Rows from expert 3 of block 7, named by matrix and row number. Rows with one number belong to one neuron. Each number is 500 + 25 x the weight over its row's rms, rounded and kept within 0 to 999. All counts start at 0. Numbers have three digits each. After the name is the row's rms in percent of the matrix's.
# up: expert up (model.blocks.7.mlp.up, 8x160x160), inputs 0-79
# down: expert down (model.blocks.7.mlp.down, 8x160x160, transposed), outputs 0-79
up.71 108:531488479540474454472531486457514473458501475490477431497538506506477466476501488508526514534497524501470510500482491466519516501480540568502496516484521475512490496519514495511481505535534501485487485514508519548509501541501541519533518448
up.72 105:520509470463470500423484517528487499444482480498511463463525474496477510519489505489513492483538501463517468510513509453518528525513518482487495477493493502530488511497537552504500518487508517514520522475457527496509480476523505504519492500
up.73 092:486516479507497487503546542498509483487542532515485506477519506508513469478510453466494482538465509512462453518505503499479482461482469540532516504494502561533513530500536503527508491538467464537500459491510501503501487486503499459449534465
up.74 099:431506530527508493483513505529509438537510541516530519454482491485512532496490475486524480474499498518498528494459536450529494520485546485517501483452486447468516488510507532495457501488493509500546480547482499503499474445532512482480507506
up.75 105:494522485469526521508526539538469531506484462519548481507483471500446471518482548497494548481502513499510474465471491506496521487496468477467471440516479503527449503571487472534499473474514539529485482473499511491511516496556568534526492495
up.76 111:513468478525491501498497444522471512520501498503544508513477506494477513519496491517498469520491463471540515466526507494491483568451515503495512502513498519504484525490490534532444528497492483523474483499486499475516545487494543508501513520
up.77 105:507500552462458486489517488502533493485511479515500521538441535518474514505484492506506531481498466499502472454512473526466479535503510482543513509441505498513491506492409486516488479501535534493509529471471514491480552494489461498513479476
up.78 089:488490513494512524509518487477509520476469491511526509542468483489527511511495519513489513489505508485516489514487503502527506514507571489497508507541542488491478508486506522506480480489504488494446452465498514531473473480489510504527484493
up.79 095:523489504503512465480494443510539483486493504491496436512491494503488516489459480520506477504483535487512527524510513488492493497507461534518509474508507472458513527503481505450501505464403509519495501508502515482515513485516500440542537491
up.80 106:480493489510490523460527439494449504509491473529519506523475509514510539481482476484495483532523471535569503527480528493482489499529496486487517467528519476531475498542503560479447499463515469497491450509445481491496508478498535524496501507
up.81 101:479482544513454503513514472458489474519506527498492551432442499544471537541522546512516569465521504490524461492485501514510545469488524501479489543467514484535480519471485510508527533523479510517462493507473497478532489506552486530496455514
up.82 097:480547489521459517560453511506523471530516474512507463494516458501528508454493455522504489468549529480489471503490537484514491541495478500512464500514506477496490500513506471472531490467521507518495505517509462524497468505547497532541498516
up.83 118:513498481469464479477485544489475494476512485481472487484529520487500516494520539510501501488498496482468470476509503509515509530555531531497523523498512491491523529492512481511500500484548498496540514499485428504479544493533485448491522510
up.84 106:496482498507507528534493480492547481484538478534450537491485489519538515526525519479457478450483542507529482497439461492485535518478482528497516470516503481533515527486486494497524522485491515517568510480476480455515492490544500497447559522
up.85 113:532509496522511519465517457478496485470490471508521513477504474506551541475509458470518527523519479500490494511489514506497494498516502538518468475496467466433504507519474479551482518534491491487505521516525499457509480484492503519491467467
up.86 088:484491515500525500498514471502512496470503515522479428500512529521521491484525490460428516535464527533539490482493502486479530505504506502534525542445476486503498500505463551461501476466508465509497497480481557533491450506505538509531521514
up.87 100:518530485512512466528544492486514533464515514487538478537532455493493445467458510510506525467519478501493478545515475500476510501476489546515514490534486547541537488465476522503506471553524510477510499494494477488467533491506515484492564460
up.88 115:467480473560531518501497455515544474491514460482471460469516494485519494458469550502472506492491454479509480509484547494483475456491514515515498478512493550518504500519472472494497530513481490492514455510438495503508521490516485508502486491
down.71 108:515469507475488557522467522545519563545505519505541555468492518478488536512545499495499493447538473505483479517555493529523492496501510468524477509502508491485489524475462532491527481483472522511519497489501497486510469476470487475499496541
down.72 099:505485508502528509512494461509432502530487509498532543541468507486523486536500528519457502526506539487512509507477503491507500461474446535507541531505525477504488519553449457562514513527494502501484519507525469498488476519499469496508504515
down.73 096:527467509483533508482500493516499483449491498479502507482519512513512566494513520466489565478500534463518535481511517504493514476521508519517491498496525502490504494518494529478513523464496497492507492486511532490457508566446495474482452501
down.74 098:545498476485488526523511506478514526468501535484439471575498464488468484496484530495488500443515555500513500488488498491473508494478509506536512560478530510507545517506516463518501539486535512548488504532478539449539531477512468486500494478
down.75 098:512478521492488494457487463458479491477485487502489507457499490509546494506537520506473467490514497488537517530560504505479504495525503522504504503491523466477518504476486530504536537550506481490512529478508523547456474505432481458479462510
down.76 111:452507527529477534509510477458481510481513474512478547511495529478500439507498478529472506483499509475517503513489483486481541561548485555536521501478469481500498509510469473520496461529480512528506492484484486457454481485465478484552488508
down.77 109:502522502544533490537486543494460487507478514499502441534531563483517477507487495507465496501480526497526512527474511490466534485494489527486503503517504518490504492513520529471475511498520484532513473516495469531497477476504523508485516519
down.78 072:483520467478500469512513525511509517496490475496493500503516484553513474490514493492444464533483486512496498497534500478483531463504480495528517489483503517482487484532483476546527481540491498484532445510539533520524470501526532538473504546
down.79 094:469466480520483455503514494512511466511474465465494506527495470534484481470516485517517502488530504515541484510471494530503519523484555463497547482462468503483510470459486467518469525503496535462500528515471479556502565495490515510485463510
down.80 105:522531478492523505520496494507527514493496512501490500550486497462474501531480548503521518463466524528437520474475511520551447502501524465512483495526495491470549491479519445562483566502579462476529494520490487470512495520523488503497468485
down.81 097:489511439488476471467482499520479494493506456495470495583541551504486486497499484506487457550472525495531503528478506487480573510528490498490498510497535485510489529469452486534470497511545507577511467488505516508493514528488487508493490508
down.82 106:498531502518501465497497489500533546541494502509515512502494518511505472519485547489483516458499523503507521520472473499490509473492495505535471538500540489435470476487490479508493496483508571511493491470463480516517505521512494497489482414
down.83 115:537501494513487485495516473552511510489487511521495467531477496525490500516492476504500516540535530488485493493514473482493487491489424530487498442475463535541459491540506555472482495490465496512494510483538519505525462453481512488502465501
down.84 103:528516456507520476528510529510500530523503512506504479505483487491460514470463493532533488490499512470500482469492509506486502532518509534469514509489499509526482485489501518497512463489505488525480517506494512524484512523473514523487467449
down.85 107:460494493489473475499507489494479528489464524500479468549509483480450456526503526480497464487499519527461482474529507498504488504519468515451505482497540533544509544502497464507501473524570442501477485513530512524526482506515501515508496509
down.86 087:514498499484497484484479525476509511469505510492505515483486501530501535518461485569551478468502501503524472480530511494491464502475486508482507524537489490488499466550516463529475513498460519482481512493514494489530497473532486482479479505
down.87 102:478472526498432496497481494555484502487518536499434529503462502492536557493524499475565529498516511514488459464489512495502493469544493487505508524509527497475483493490541538529454537454466487493495491500494466455475515499496534505488471520
down.88 125:473479503500474503494482493483489488498510522533502471592479517476495487493507479457460481473521491494510479530507467510498530525489531516494546498499502539463502492498491519487536480466448513483474500525496498487485526511488512479491506502